From a checkpoint of a small segmentation model: encoder norm layernorm.
Rows from block 4 of the encoder of a small segmentation model, named by matrix and row number. Rows with one number belong to one neuron. Each number is 128 + 24 x the weight over its row's rms, rounded and kept within 0 to 255. All counts start at 0. Numbers have three digits each. After the name is the row's rms in percent of the matrix's.
Before each neuron's rows are labels from the 100 images, of 14976, where the neuron reaches its largest size: "strongest on" is what is common among them. Only what is clearly more common there than usual is listed. The data: rendered scenes of coloured solids on a plain floor.
# gate: MLP gate (encoder.blocks.4.mlp.gate.weight, 1152x384), inputs 154-230
# fc1: MLP up (encoder.blocks.4.mlp.fc1.weight, 1152x384), inputs 154-230
# fc2: MLP down (encoder.blocks.4.mlp.fc2.weight, 384x1152, transposed), outputs 154-230

strongest on: tube; largest object: tube
gate.113 098:167131128121132140073104140101137109213123126155129088127135117113132129135110099107147129132144148167108191089094099083148121113099175155058132156078120145159127096103124147129108117080112145105164110155116136127129142112141099124
fc1.113 100:133159146084144155098140113156178115148130134085150137179123108113141110102148092111150129128147158126124128102100118152121107167118120158114108138105084090158154137114124097128147113128116149134168146136137124141137158136131116110
fc2.113 106:147109101104128153137109153142098158092105093133116158140134097119106136150086108165143158126091122101154145131124123134151116110137131154120122110114133109139134178135093116154133168192108116152110097117150133137172161114126174106

strongest on: cube frame
gate.98 106:112088159155153127080149156121108143109110108140138141134140100130157095077103114151162144100115141130080136097133084091112153141132119111120143100155162166105178153158124132175132111178090142097141159090129118115159145149115162138
fc1.98 110:100113154123147153112156134120102123093117172175115164124097098140105168145131125126109110133093134112135142072148098118078149136116085125131127102162147131133109140193125174163096161184087136157122119104153103120133132129119134151
fc2.98 105:141135131151118142133103130148159154107144112167087121173139138162121139198110137127134096157139095128155156122119102130131120121113141121141110133148123172133160168149113122107071118094101135140080128102146133121073118152135154120

strongest on: spring; bumpy ball; largest object: spring
gate.420 095:113122180102131103101118135086110143126159128085104124096098106142146124118138144106068139100135154106132109141136133110091116140085122124145147151105147096125102112081108096103108147121101126119143115126160116082140149145135099120
fc1.420 091:126115168136107121106160162096102123121130118126087152119115114146114112122147138091108144118152173126107156168081133119120135144094119128113169131141151166105122103124117096097032179114077121117170093084084121107120130140103138115
fc2.420 094:134137100095144145093125153184142146102097114142122117125136153137102135104126133140171086133138145173074140134120094125145055169140179168117125146153166138142132124092132170135166137132156106184115125109115136132114138136128137105

strongest on: black object
gate.703 105:091138138145097163118130090137155176139107150145148144122170157147136145080123138139116148112115104183144119114129126142108119115138090164069080121103134109086122148088163131119114100126119091143120096137138142106149165057122158157
fc1.703 100:127098183155106162131115138119142114113157186113155152124137144169123110106128150114150131175089109139158142163103124127109140106152105131097121094136098175097085139141144115138158123125123124087127112100126157124133163162116143138
fc2.703 097:127091129140118171140137098091144121150143152144110072111128099112153102122135149139132145109133081117114170146156113067100085128123198119134093174101115103102156133147094147120149122164130121114147128152095144159128101132070091120

strongest on: capsule
gate.231 097:134082114115139117108132197110161059078117128115110111154124176154153166174118146107152115156130147132126129144114113130144134065114113138182133113117090163144108137074111104120138073147160104118112121141140111137195093131098145089
fc1.231 091:139094133122072130123106120109098105152102112134169100123139136111120143132148149117161177080142190101081129127130139170141150117145143155144081154158122169130072114166119156131122096100156134116085129160137138173134166106140120145
fc2.231 101:142082144140120137131138119146128085120099114154158098148124169115115165131108144146107116164118142117161109084129145147108195155142128104136109134143110124150132114110174141096156134127097112119077129122127170130136102145126139147

strongest on: light from the right; black object; its colour: black
gate.513 092:144114129150076153140122130154139056145102082086153113131152106098148131112143153120144153098112161132126105164167149142148144130098158129108128126118086105176110084119123096148155090099165092102123085126166138166167150172132097106
fc1.513 097:124138116152102137098125114119156072146102128152138121103144104131163198156137119114115114140138115087123144145110088058130135172152106150102139072114125168126138100094102123118095082109151108106129100100144122150143172110112141125
fc2.513 101:128157151106091140160141118123146155139101095111123143100111095175155097105171114151112142154134130111136121133123101120108154112127156148129118098091145169158142160125133100119110122135118172077112172172151141141108128127135139141

strongest on: grey object; white object; disc
gate.172 102:101173070117074134137152089101155101119143124160110146136154184087180084159159160107168119142136138123100096097129144117150163161142132134171137132119109163118098106158125140138121175098099109152135148100156126158145156115110146111
fc1.172 095:115091118152079170103151096077185097114125151147173109119149113105145118120136160131101078108106144124126088124144146127118115175113098154138143135127100137119112120170114148132107142137090115118134104130140143108148178088126098127
fc2.172 100:084121147161118157159135101144123157164134149134140111126117125110150099134133109125112127100110120169115129146150116111133137078152091157106132125109133121111123126124111146091131085135117151106141120090158158150097174128157161149

strongest on: black object; count: five; its colour: black
gate.622 100:093162139158139112072124098138107129120096108106121091174129093126132103082140114143145137094136127127150130084132121133117116117140101090129118118126123173159156141121114110129097138143115115136126123085115144124116163146135126157
fc1.622 106:133086099131146144179151115145133164148104079134104146107138138092149120189146100142117130104133147160095062156108145151157123128141100131115105174119129126140158164102097106113191134103110117133143086117141157093105167142135099087
fc2.622 103:124128119156129125076136107135089120103088136134156171150077095085176129110112160149131086113136109123150156114163126148143150156111152142118110144161089131140109124117163125106105110105100083146124139152099132130096160134149111132

strongest on: cube frame; torus
gate.466 100:105115104142153168138114158109128124121042118152110106110126151132122112173158146129150148137108130109150137127140107128129125134078124112156138171156135116131096138112140159148107154235126134149111122085103097153147107145103155120
fc1.466 104:155127135101133084161114142114144137099182139136154173136117113123127122108074087143156157133136119137121137117152164150160138127128147153091125085129149148073117133144121100114163102076123141165166134145175162127070135100156124105
fc2.466 096:102107144135108132130181106156134097174155139165116140115115161133129114087125186124105122123127128128121111134165136108122091144149121089079054134151123118112137143090154131167131145144118132112161140120123106119097069124150138120

strongest on: light from the right
gate.163 102:091130124146140117111122113138153144132112096142136116083100122122105165177129129161132130128122044082139145144121102101115154167119138074157111123088130107145099130123135139154090148135098161165110080125095102165121116129129162111
fc1.163 101:133156122119119098132158147164143163126115126137142137141105131139112109141141166095101119166098162133161133111138143123161138120124163113151137109119126143135081108136169150103079099169165074158115159129139100120110122140121155147
fc2.163 094:123147084075139110116085112147155123101114101150096116089110126155167104142111116124104156108075165166088154205128116129089141147151155133128163126140102174137112101085139142112155127141124136131127115117095111114143094155101088135

strongest on: light from the right
gate.548 084:127171172122156107096107141154097102119182111144099142124131163088108148124139127148102145135084119102132125156094140142091144178157153167113143121113131109152150126142118130147117097070170174136119085164160146135120162134119131102
fc1.548 091:088150153137143138125101145168118093125155090119103140124114152078116162146123130152120097129104123105129123177129109132097140149164113168134105107142127105160124141135141123162129100070171146135111088146155144147106159113115132120
fc2.548 087:112097083111144134157119121152155170182096112126122122155145148130158101083129100180114110106150123148111120137146106128103145123133139133147126154107110144134092135089141102128116112129135084125105152131135111083088103101122140162

strongest on: light from the left
gate.34 111:155136129164123133140138159149095149137132165133090103151128129116171135114178171101082108125135134164155155109110113142141169127150141151124136146101131165144118152114149150091105119111110110113136118143121142101124157123095174177
fc1.34 112:136133144159113138121103152129106113106120125133126106175111105141126106102139126144126135130140160179166181121142099154141113143132121126121172105090107170151125140127158114080132121118107121082110093105114118128137156127105163162
fc2.34 108:122110141154126148130081157142142142129137182130140157125130106139116131140132095176162085133127118128149164116123121128145107129172145107127125137150103175117113083146126131112170146107166105138158144107116124129132154123126141130

strongest on: spring; largest object: spring
gate.346 093:094125156173104116091141119152092145113131102141116066083127150089088154159107139128120146146182134151174139129088104111116104083094111119122099134111144122103145100137184159122088174159141118113131118132173096108122103088123128136
fc1.346 091:157124105107170162148143127120164107158114134131164150167128091145157095117182132141146136124075146121109132164164154135155138173184111136148151120149115139131139134100071107122177103123144128144144122153072143163131142170148148125
fc2.346 091:154111139171115126175127143075141080150148129113138087127140136108172150137165152142126126174123145135152159124130162176115110135127088108099147096129140142145132055154146132111112120128123168110109092125103125097131120093093170156

strongest on: light from the left; red object
gate.455 104:116126133124137135113118112070076181140124143156086149120104136141075138073106095104112107127116136103164115131134133074100109102135127131110098131131106141125114142144145087090151144172138124129104132089141132144124115143117118134
fc1.455 106:120118124138123120085116132075100164141126141175096143130087103144093143109117095127142085151129127141139152086121111075124137125118131142098098143128127147133106107126157109107143148155145131131087096129171149124131109129118118156
fc2.455 101:154135106103144152109075106181101077111124130156078122147105170156125152116146147149144128063104135112168137163113129115096153113127125162150069144137152170112123107136113097167144136130145116138099150167079140086177141168170167118

strongest on: grey object
gate.568 095:141152119164136118095169123106118144093128160125093125126129140127134144181130133107126086155161152132135116172108128104107100106110137150141090105090117118118118161149180101108152122133135106143112098154156141131158163129108128139
fc1.568 098:115178102107143187105135161122154138125086131117111152116187115141132120111136104137095095128126126117138132113139111099131114121159116141105149128104105131123123126127146126155163127114132089160158162110118127105144074135132169092
fc2.568 098:097173139154111094145108113087142129137133129143109109102134080098123163144133132137155098134111136151116154153123110129141088119090097161123139102100159113102132114142104089123109128109129084092130086105151130138120150073129118111

strongest on: light from behind the scene
gate.323 109:127124118110121170087130125135092094145132103122087113131129137153156120130112137157099131176089136117140115107118126125123108186110165111119102127151137101109150119097095135117130177137132082155154152118146134128194116140165154139
fc1.323 101:130130097133121129112131173119112145154135149148177073085148110080113128067113113153173111111147134126113124153150166129109173062113122122125125160139131164139128139137129099106160121124141147123133118173142133090101106180076106148
fc2.323 099:132130124145121139133162137124147115124147127112123117164123110108142154150125148186156115127135116138121172131134132085119143170081115134090117155158140126134115136089111112128149130131124133118134118168140158130123159138147164094

strongest on: blue object
gate.9 106:130118099163135123100143097093096144103143132128092110127136139130172109091132142142113103128135107110128147120116103106153131188176065131080152133139120123106141135156099139138160092103141116099118131173142127125089175159097111151
fc1.9 107:127124098212106137064172112151129111126162145133131135108141120092130136126139154196119111098141148138139140105138111096156113190187098146103154127149119105095109128177099117131156109096103100109105094153142126096086126184117144135
fc2.9 099:111134104180165134142165162189111110177161143125093112099145148165128100113123161127127129098142128109130143108126120126101162089133107129108140109091110115138119154137147145137129061095100139137098121082109118104095170138156108139

strongest on: light from behind the scene
gate.202 093:085136102126123132148126148116154113132135137111126135148114103093168138168135139114142132156094142137134108082137156165089129108106195133129133138078154173126161075126134144115123135167112130136101155115122136131157087116140129156
fc1.202 104:100138124105172104103088156133147123122111115154100149127120093132126142160141119088106160097162145099113136135090136149100123150107117098125161134167127133107126123140148140096103132076139157119184096146134144142112162096090093100
fc2.202 092:155086117152115060148159119121135108158136199117147107146145109133134151103146138122118095124078119125189116092159170124081132138114138117118095156119181108128142123153132099113095109138141158102129154147128124138094093130111155164

strongest on: spring
gate.745 101:111112176144104075123175153135142131105111098150142134114113102094104141160171161133160150106169098133126142117132097146151137150118130148138123126139165169103127116109122131120147098117145102133152101099130100131119093092124129149
fc1.745 101:075161124128169176113136138148155117187126152103152130149108153101193108110118154158153130121089161095161143151117112085088128070132133102112106141156083109156151129117155115123146135131139125133104131139136124140080143173108173139
fc2.745 099:161117123164166100096102125051114122135142173141119134166141128124138139088102103137138137143119137135177158098162130154157144156179112109112103115129159099141116127147119161093129145101152182108103084132154149132157131083178098123

strongest on: blue object
gate.754 110:120133106190146105078147141130130102185114085137150143118112129107180099106133127131093122124086139113117135104074120138159098156142073128115149134161131105131114116137127142152106121125160150119147085093124146148140142120115127107
fc1.754 109:129134176130086162141115136127147152130114141125132109151108179125139169134166096128114133200090175137154125145129183120131163129111122131149148140110112163139181141128124150128151157134138113144124111122156152101149095139126103112
fc2.754 109:151135095135111160151137109125138096139134120103098091079150113097139084145143109127142150099120118148100106169156131101131125100089163149115142148091149163115116088135132142096115168153109059141134156144134159115148137109132097137

strongest on: white object; count: five
gate.724 107:144144105129099098083141120102118151125103130140074144104121141111124155153135101105122153151156163097113109119107139110130136125143146167091211170078107133173138113136111167116135169120118130101135121123127137159136165142161112135
fc1.724 112:127132168133160112135083083124132139133136115131157145144159154119151116112132165126137123132105140164158112097151115101123156103081125098129103113126152119127163123061134105125146113174168107141146092128121138097126067116098156154
fc2.724 109:086126145127089141132101119121127152146092156114135140129155107136120153133123112103114134173143143151123147108110172148123151132097073160157115167124152123145123119162104118109088154094154161112130137095139097146117147101126114129

strongest on: capsule
gate.469 095:118139103078142137115120162134137128093128113109102096113128155132136129155110122114147117146135099124159144139101125115163128108167121122162123114153114134128086102076130105121094115146167113134139086109124106135138086138126177124
fc1.469 085:080136141114172112131121125111129152104084091134116145169160123150140109119102125129111108147138069144151136108130142114106113136114165131072117110087155128122128108085152113127112112132132123110131098120105140076115095197128176113
fc2.469 098:114168121102125128110108154148196162080161143121114117085153096111118118157126124111118123133156092120137088152123097096134107089111095133141153123132163103139133137133136124108116147081130119128149084102138121124137122066098061125

strongest on: light from the right
gate.227 103:108141135130184139152131119097130190106120115103110108106128151151128116094104126114163089121119151163152127144169092109140116155100125120123156089094138150135148108099150149139136142124147112146172148105163084147138142127123164088
fc1.227 102:098134111115099131143103127152120113126110152142154128165140142126082121140100167124115115142109108103114161152130116125132137108145135138139069117085140108101124155171121128111155190145130155132106156085169141144109146140105097174
fc2.227 099:122112142105155124115129193120123161110162094146120151134153148117168087157109113127105136151118176128115093139121116149145154077115066112100138148140122130111095067127151150141094147121137151112142129087184096134132147140132127101

strongest on: white object; its colour: white; its colour: grey
gate.105 103:162122139150125091118108115122097138155117167140157118161134124086166164132150125151134145142122131124151128150137155111127115143130182161160113178100128137132110106173118155126129145168084116074143117100126126129114143128131069108
fc1.105 107:139122164110122136120151146127108137113121124101142136109107139129075129111143139137144160149102164161125160091130146114104114114146081107138116117162102120111148135086132101143125124124170121146135092129161094152178133097106136131
fc2.105 107:108124119079106094082131102134086118101128103118111185102141141142116114138145135084098144123162131093120073107132150113133132147104112105118115059120157118110146151135148119143136137121128134084152176155130160154130170162112147117

strongest on: white object; its colour: white
gate.158 084:111120140103156141145165116121147131123122147131177126191127163079122144174092088124103132133117110162123101140070147119116100096117176140121145127109116117118116115125136168146143117095112126131110095126134148148171084160129140101
fc1.158 082:121132130129120139125138124141159131129082126157165129082169148116139156152124139142122119113109147102152163156131150170108126147097144106116145097150165073113126128133136151117087076069090125178110163128109155154066144112149157157
fc2.158 080:111137131149118145100132101129119146142100141177115134135084156111126149117115167130162149109101151129175116110150158127130155141126152110146127163124103159111103112170129168138110157131115146097131157183131121092170101130153143127

strongest on: tube
gate.553 101:157129159143147090107105173111146165110120171129152079145101122137127146124142106124158148131122113083116175108135133112098164115154124125146090110117073141160130112135130132125145140155114148127126161098123135156133147136153121157
fc1.553 104:126152132140103103124096143106112148131134136147141085171086128154145136155138086129146160140112155112157140151146149122172105125109126120121122099094117115133125121148141148108137097139144153142078119120157141151176122141157160138
fc2.553 105:128133162115121166100133128171122146085108118155133186097153118155125141097113130111107143122147136142110144146159129121085152133157145137157164089168114108135133112177096138101157147135095138133115069104120127104169157142118154140

strongest on: capsule
gate.702 095:128086141110147141105134073164138129072117101130108162107148139098113068134146114122139129121121121120140163129124165120108112127149175101104112134143101119104115112133144080115082157131151116153110112101096120124092137144118172173
fc1.702 092:138145191150135133102134150106101149150152144137103107118114145136142131121142126142153075151134134117178112125140160125132154134113132144140136123115095079146139062158165127141132158079166093110102117092145121140150137155126115107
fc2.702 089:142163108121091119131139105124154203136147149085142135079124093102083081107097127080149107147155101139127121170133159132113157097110147166140143101164125122108148126147123082152121147126131123162160156134131136086124149083115088147

strongest on: tube
gate.717 094:148095132123095106145141132150139122139166134105124107141168106152110134163115138116104106100113179123130130099156115161109074095140133092173146163082112105135118160147115134137129127131113176115135149132138123134154137130133131107
fc1.717 097:125146154121160146128121123118123108121115141128156155106090197102159105087128109167142200145139072133138152148095168126131160179142119155099102085193144150122130091138143137120145129120130102142138117094113155119088113162114105120
fc2.717 096:134147165181101107117149145141139122163119143111146098130130133135115117076106141134096099106189112118170103120106130145138118136117088097133175140133143138104123116145092122091135130122118111157147139070137106108113104079118111098

strongest on: light from behind the scene; black object; its colour: black
gate.194 100:140112154123079137107139131147101151113136143133115126130127088141097184169107164104134112125148109162107128136172105138164148077082147138149113159085119107116127145104138132136120122151117115104126119113154123122106107160149155129
fc1.194 095:121137142173117146111124163098085168108134127104115164169131093172136157104140153111122128087146098127153105129140131127166120106121108102112137134110117146166163137103112077162134127162102137117127073109108149147151137193121140147
fc2.194 099:128103095157155140105134184162163116193138095158068141110149077141161129119122105127161083161137109138129147101125144143115125114128170083118156105113142139127155134115166141130159111131123099110123103117103135128115153116162141130

strongest on: blue object
gate.24 110:158154122148134145119106130159102121130104126109126124159146125153105125092141109123127150152143125113101139098096109176115140136157140137137102126123156136099133144164106130090088159113130116175065140075108090066113133172163116152
fc1.24 108:167125137120133117106130149125112147128133115130105151093100158182116119096208079100125120168140135068121115076136113118149158131152120156110143119158099131128183117145126161122102150150098136169164136095120127153118113144209158134
fc2.24 108:139071125156092129138127121129132146126130176155087145154127108104106113148141128121138103131159158155129133113087118118144141123100080168141097130102105097104136135134117148151136123113142124134124109111147105178146165145127155112

strongest on: tube
gate.571 112:157128117145127143068164133113114128143169126131128126150123102153104098141095126112124112123091132123114120120115077098137128139121148114126133120135144130129138149131147130159076187133098145096155114126118152107177121127105103063
fc1.571 111:088136121140084136136086132136128124114117183111164105135116141118139159094081123150158128143134137148164100139129106170108128156114099148123113107101140126120104146109123115163121115105126094171132122120130101124131140121157108128
fc2.571 110:088171185157106097145123160121111126133134170141140116106126129143138100111158115112093162136145094131165140120102146104088141127135132136080101093123115187134064118088132116151131133132174149134156137162155107127070129117138137128

strongest on: light from the right
gate.617 094:145104137135115142136113104144150160134093157087159135107137128107116131094152111134178156119121127119127164201140111102141127143140140151145126088177143106103148137132156139078075137116097120114125094159133103129120139115123090118
fc1.617 095:131156122145125119168181127122149113160153115171117120127107109126129120161110089103123113087118099152096103121112110121125119156172115113107129139107114165159161115150113149145144157099133138174139124089119155101159144096105157098
fc2.617 100:095172156139120113145173125102122123113127096127117085121110066082121160140081158113132152131139165121116095119171167106167118138118119166076126142139110134130115134127131123102145108133179102137109144103130109178156133092111095142

strongest on: blue object; count: five; jack
gate.546 100:116102124137132099103129165124141120143117123137130149111133093144131106063088155129121145086111141112084122120089118126169140121161097144105176148093101140111163151100121114122108045104149102087108176125165166174167127128137114133
fc1.546 101:146131161157149104134129168110146112128112110143078099117130120116137121129100160116161127098103133082135146144107121127146115121143102165113175074103096160100143142079155107132091063146149115098095182127182148195189135125123124125
fc2.546 098:141166116108131123135094161119143116131113116126114100126145159117119149110103096151110150115096140150124153147119146114117141138149148133110152094153103119133106143140109126135110182118120137140127136143111148163123120146159122087

strongest on: light from the left; sphere; dome; largest object: sphere
gate.751 104:104144120159118144158096160150136153142112124126158130135125125150158119181140128101158130140160103081158117122164147159154159129116101099117157119116155182122078095108134163105133169142118117141165142109119149163133152147094103133
fc1.751 097:134160125114102129109119167135141126137137183114166151103150087101139137089131155161073126154074130104130132093157141147150128106097152137160147111112124126144124170111125144140108137134155125140111152098147110130117108153136167164
fc2.751 109:144106150139121168098127117134147173102140134086174137124161125108155137147098117121132129174107106171124142145142092138111155162163100134135181132110109127115164144155136145157145104138132113160113128127100079083149145105104122121

strongest on: tube; spring; largest object: tube
gate.280 087:118138148153081073135115136123130142153122127132120108123140116111108155159150110090124103104157138140136119137107106167126162082094139062102132136087157117107115098125169057123123104131094156162133119148123149098094079100142107091
fc1.280 092:112123139098166177123140095119112130103126125112119133116122142145163090105115149143133160131114120111134105099142138088109093175143113200134131133173122128141120140131105197171152148110151123087135129092126122160172176160099163132
fc2.280 095:107152149168121121141155134051122083094148158101153094153151141112146158121136092124142083094177147130170061122137134139139110157154080117109128111146130068099156117171101092122123121076102149101155116154113193174099134130082102113

strongest on: light from the left
gate.247 093:151138128116086111101119172114137145165118128105157103154145148140123098140144075096112154114154164126179140169101087125140120120158104151132085095107098129130134143089164108099116155144117119121125145116114128161118091143141165100
fc1.247 094:149153118132138126123088151124121130111138105110126092085115148072140103109102111119129147128145172130170106182077127103150092142104125136083142111123151148138135134108162100111123156154136108165119126122119128125149106138161153110
fc2.247 099:071099099087169154159115096119099105088116120147169135144112169115124153103130133122112109126099098162139151109163108127087142114115111141152106139137181173143092094129108137136164104122189082136114110111113117071135113128184156142

strongest on: capsule; bowl
gate.719 108:126112124125107123102116156120108152113130126096122147121127143148135154149096160114150148098132105150133149097090114126117148090138102134112128115149087191073080120132130139096140125132136112096122167127118166132174121108123123136
fc1.719 105:120112140123104121112114142106110146110159116118140132135133161163142098189115131097156144138159157122128131122095122131121134106124152163130121122143111126153103095120129117088138100129111121093138178127152111167116141112117143161
fc2.719 104:129135140137122155118171118160130112118078120178160093163133172119139124129140135188113076179154109146130100120107072134157151172125143121118104145119136142152126127144146156134177084125126118146091153104134161141153090146129133125

strongest on: light from behind the scene
gate.429 094:136127136100106155114074126118119132079126118166076159119126101162146179125100129157091118155167124126118086125173121122122110118152097135143164139122141150118125156133160097133146142114146151128129122116144141096113153130127104109
fc1.429 092:120141148134143104162123123157145158134143132149154106130155155124119125132122142116170129125124140121152188129131115114111112159114152158092099124104135075091142090073114120140156117114090092115133118153121148166191113119106136126
fc2.429 087:136142143149122100102130131096117123115158158164148130082158136139129125134125098134084145103162142125116082151171161162117110131169082083126148104136124083101161124114114136094118113131159192122125125127139119172094134117111108142

strongest on: blue object; octahedron; pyramid
gate.355 100:139156155099136134129144112096057130129170120157121123154171106101151136155134170129107152150092097128133097127117106129161119152120168134091121110164064139123124174132114152118103158127124144124111134085136115138112158071114125087
fc1.355 101:131125115127139117148108171149163149102127142121144140121147130154166138198130095122167115101127143131086160095112115131088125132133141091151111120096173072103159099090119113166127159116156106099118065127125129132092085152115109152
fc2.355 096:161144111093099106105134144179171174118140146116139158074136111110119141110130125125108118118165130145117134154138125119120166118148148160141139117110138106113142120132156102143173114114153117106163107118139119135142150115123067120

strongest on: capsule
gate.87 091:107135102107157109124107133095151127090163148135111141138133168096124165151108121128120106186081106106147134156156133133114134107158117131127100136126188134150114124086126106151133128138118138061099144094087091083126105079135139139
fc1.87 090:182141095154105129121086138103119092126171123142127144082094111079112131113120106172126160132138159118128149117103153126143147118153144120158108165137150143173138156118098167108121112127151140114148167168173109142128172088132084176
fc2.87 092:161105095059108124087111166131127124141095154153123106158112163159195143099114142146128097107115139116126141119133148112096131123133110139174133110175092136132126112142134104104155144143128106131107127117132133106149139127147185140

strongest on: spring
gate.443 098:144088126128090141110137086098104100137099165102117125138110124133100153115115106069138125132142134131115166094127186135153146126080125143111128128096092116128123144143143130115126123088098136110140075141172149149156173121131099114
fc1.443 094:106150131142119119151113113155160104166105126091177159103136154153080136103082149152085155113110116138136115089135107147145142145128140132117133136132159104124142143133106136112117122099151142190110139131065128089137136078092125152
fc2.443 097:121120102118103123151147144160129153136125091124144125137116097103109147112156142111129143073098135141142143121118129105136128107096122185149149151131115153065122120143074161114131143114171137116187065138119115096112112088123154141

strongest on: tube; cog; largest object: tube
gate.50 112:139160140120123146139124142124111136178152134151123135108099133157132124105126100107154125110093091114126117102104146131113119157136144145126107096146157137132138176118124168132133145126138150128181138123104092114091129159093128140
fc1.50 106:111159148137127138173117122119105161153116163131104097130114180101109088083082136100130127105118125103144090132153122086120136176127123137098110075135137124097098140099195122112094106073157110155121152147119108125072156148145106133
fc2.50 104:107138134101133172134115123090153089157120115147123151130136131146131148124125112116156120102132134176128138140082122131119174126144130141102149148132188082121159139146126150154114108143157155122121129093124124109137136112142144166

strongest on: tube
gate.579 108:125116125116130140151153100110166104177125147097082107133158139123100081143097144074180152099139157113124141065118134151171108154132106156120125144119109110132150104135132164101079144083115159151128096101123158088095126104106117138
fc1.579 102:164127136126150131112191137122159133134118111131126070115144153131141099148126137135152153181152172108122131121113139096110087155146124175107124143146118061126110118100127137106138117130112153132188123179085160087129120115101166114
fc2.579 117:156142084131134108101127136145127143147138096118139150132111116120166165137135084121129104100108167149080139087141110128104154107118136157105150125148115126121155151136118136081181096099184081156131144111133158103162156145141187117

strongest on: light from the right
gate.650 101:139080158140109147146097114149134148132152150126127153115147146129134119140124119126147132163145129158128131138148133123118157152164142110125120078130147142124144095143169147145148150083107161116152153129123106146075136138135126111
fc1.650 104:165141129110126093130162093129101155120135112101138135123164116129084126147103099099140141058159131162084166146126097166126094114156096105141105135145133134132126151135156104123117128110138140121101164131081109125137097092169141102
fc2.650 107:085066078132153145143137116116112125138113138118104123123109120129114108090150131101130144120067168114162148106157134137132094147110106141165086120126121113098161110109149108156122133146133134088139096133158136124142120118109119111

strongest on: spring; its colour: pink
gate.307 101:102114130109168171163093075068181156140117128108140144165110116117160131120173096116168143148113150104137109147148172166126106103131105157088111158129107139134159121135115157152104122138100145111136119130108185145129119137113138151
fc1.307 101:150123126172152185116110136138129118075119144120134106145119105103154107137110124157122179097137111109147107105116144113129160108117144094124100146121108139152110159147134142144163151133129133149081104133088130087150089132164107130
fc2.307 097:092148120126138084154086125092131142134094130180112124130062142104140137154121148149088131126132148101137103147124159109144107125155093112142106119084109133112150090076130155148125139125072133099136124104101142121129152090128169118

strongest on: light from the left
gate.600 091:118135119094150148095157142128105126084168125131166127160127126128106119127117159139103152095092126132138123099146159204070155141144125140064113161147118131112148154127131101108128102145097166164121145067126169118122162141130163134
fc1.600 101:095136099103116098098132130110102164115185105142142159131148122112133103131140199149154126097088126084128106114142174151077152138120118120106157109175123159088129105124137111098158093165101145147116102099137144113147146105090142119
fc2.600 098:115100137107111098144141109113169128126123091170124135134108106155138136161116140156133137148085128117166117133170098118111138081139163103134125105121120160075145128084111106118100123129112092133138136113119091109102105155124158090

strongest on: capsule
gate.189 101:154098115130098142110109099106133097130106143096142117145120121089147160102178123095102139147133151192099121155126115144121109136133067181110113148145122139142145101140118125142121097088161122131082075135173133159156180156129095123
fc1.189 098:150091105151094130104103127099109078119120100100119127184124137063153145173144142131093120169148141131096108159125136154101133100130116121137124114129138157144129134167148124138131081123125111120106112121151131147109159152138127139
fc2.189 107:175142133099127145153128078104112099085128125128128110124137151135115107096126105118090114184158122119145101101106144089164170092150137087129142157143173104176090118141095119095133117122110075122131156114130127131128123170113114112

strongest on: spring; largest object: spring
gate.259 098:151157158109154116112120160114135112102180067124098154167125080137100077135147122113114139119145136083126164116086133109130125120121122099148123128135140113111139170143094118098102142129112122112151128120085112094124113141098098117
fc1.259 104:127131133095149144139150150112103133111173078186085076166075088141091100159119094125099133137119113111163128110091151127104119139093114073104157158141174101115118154143130094095101148132146103188114133130101149104123118113118102122
fc2.259 096:115143072118163139096140117127100142134089099099163158165120124129140145138122120137155086116132151116121112106166118125147144154100193151110117154123156134153138136125149112131171100125109105136149114101163130120183094156134126147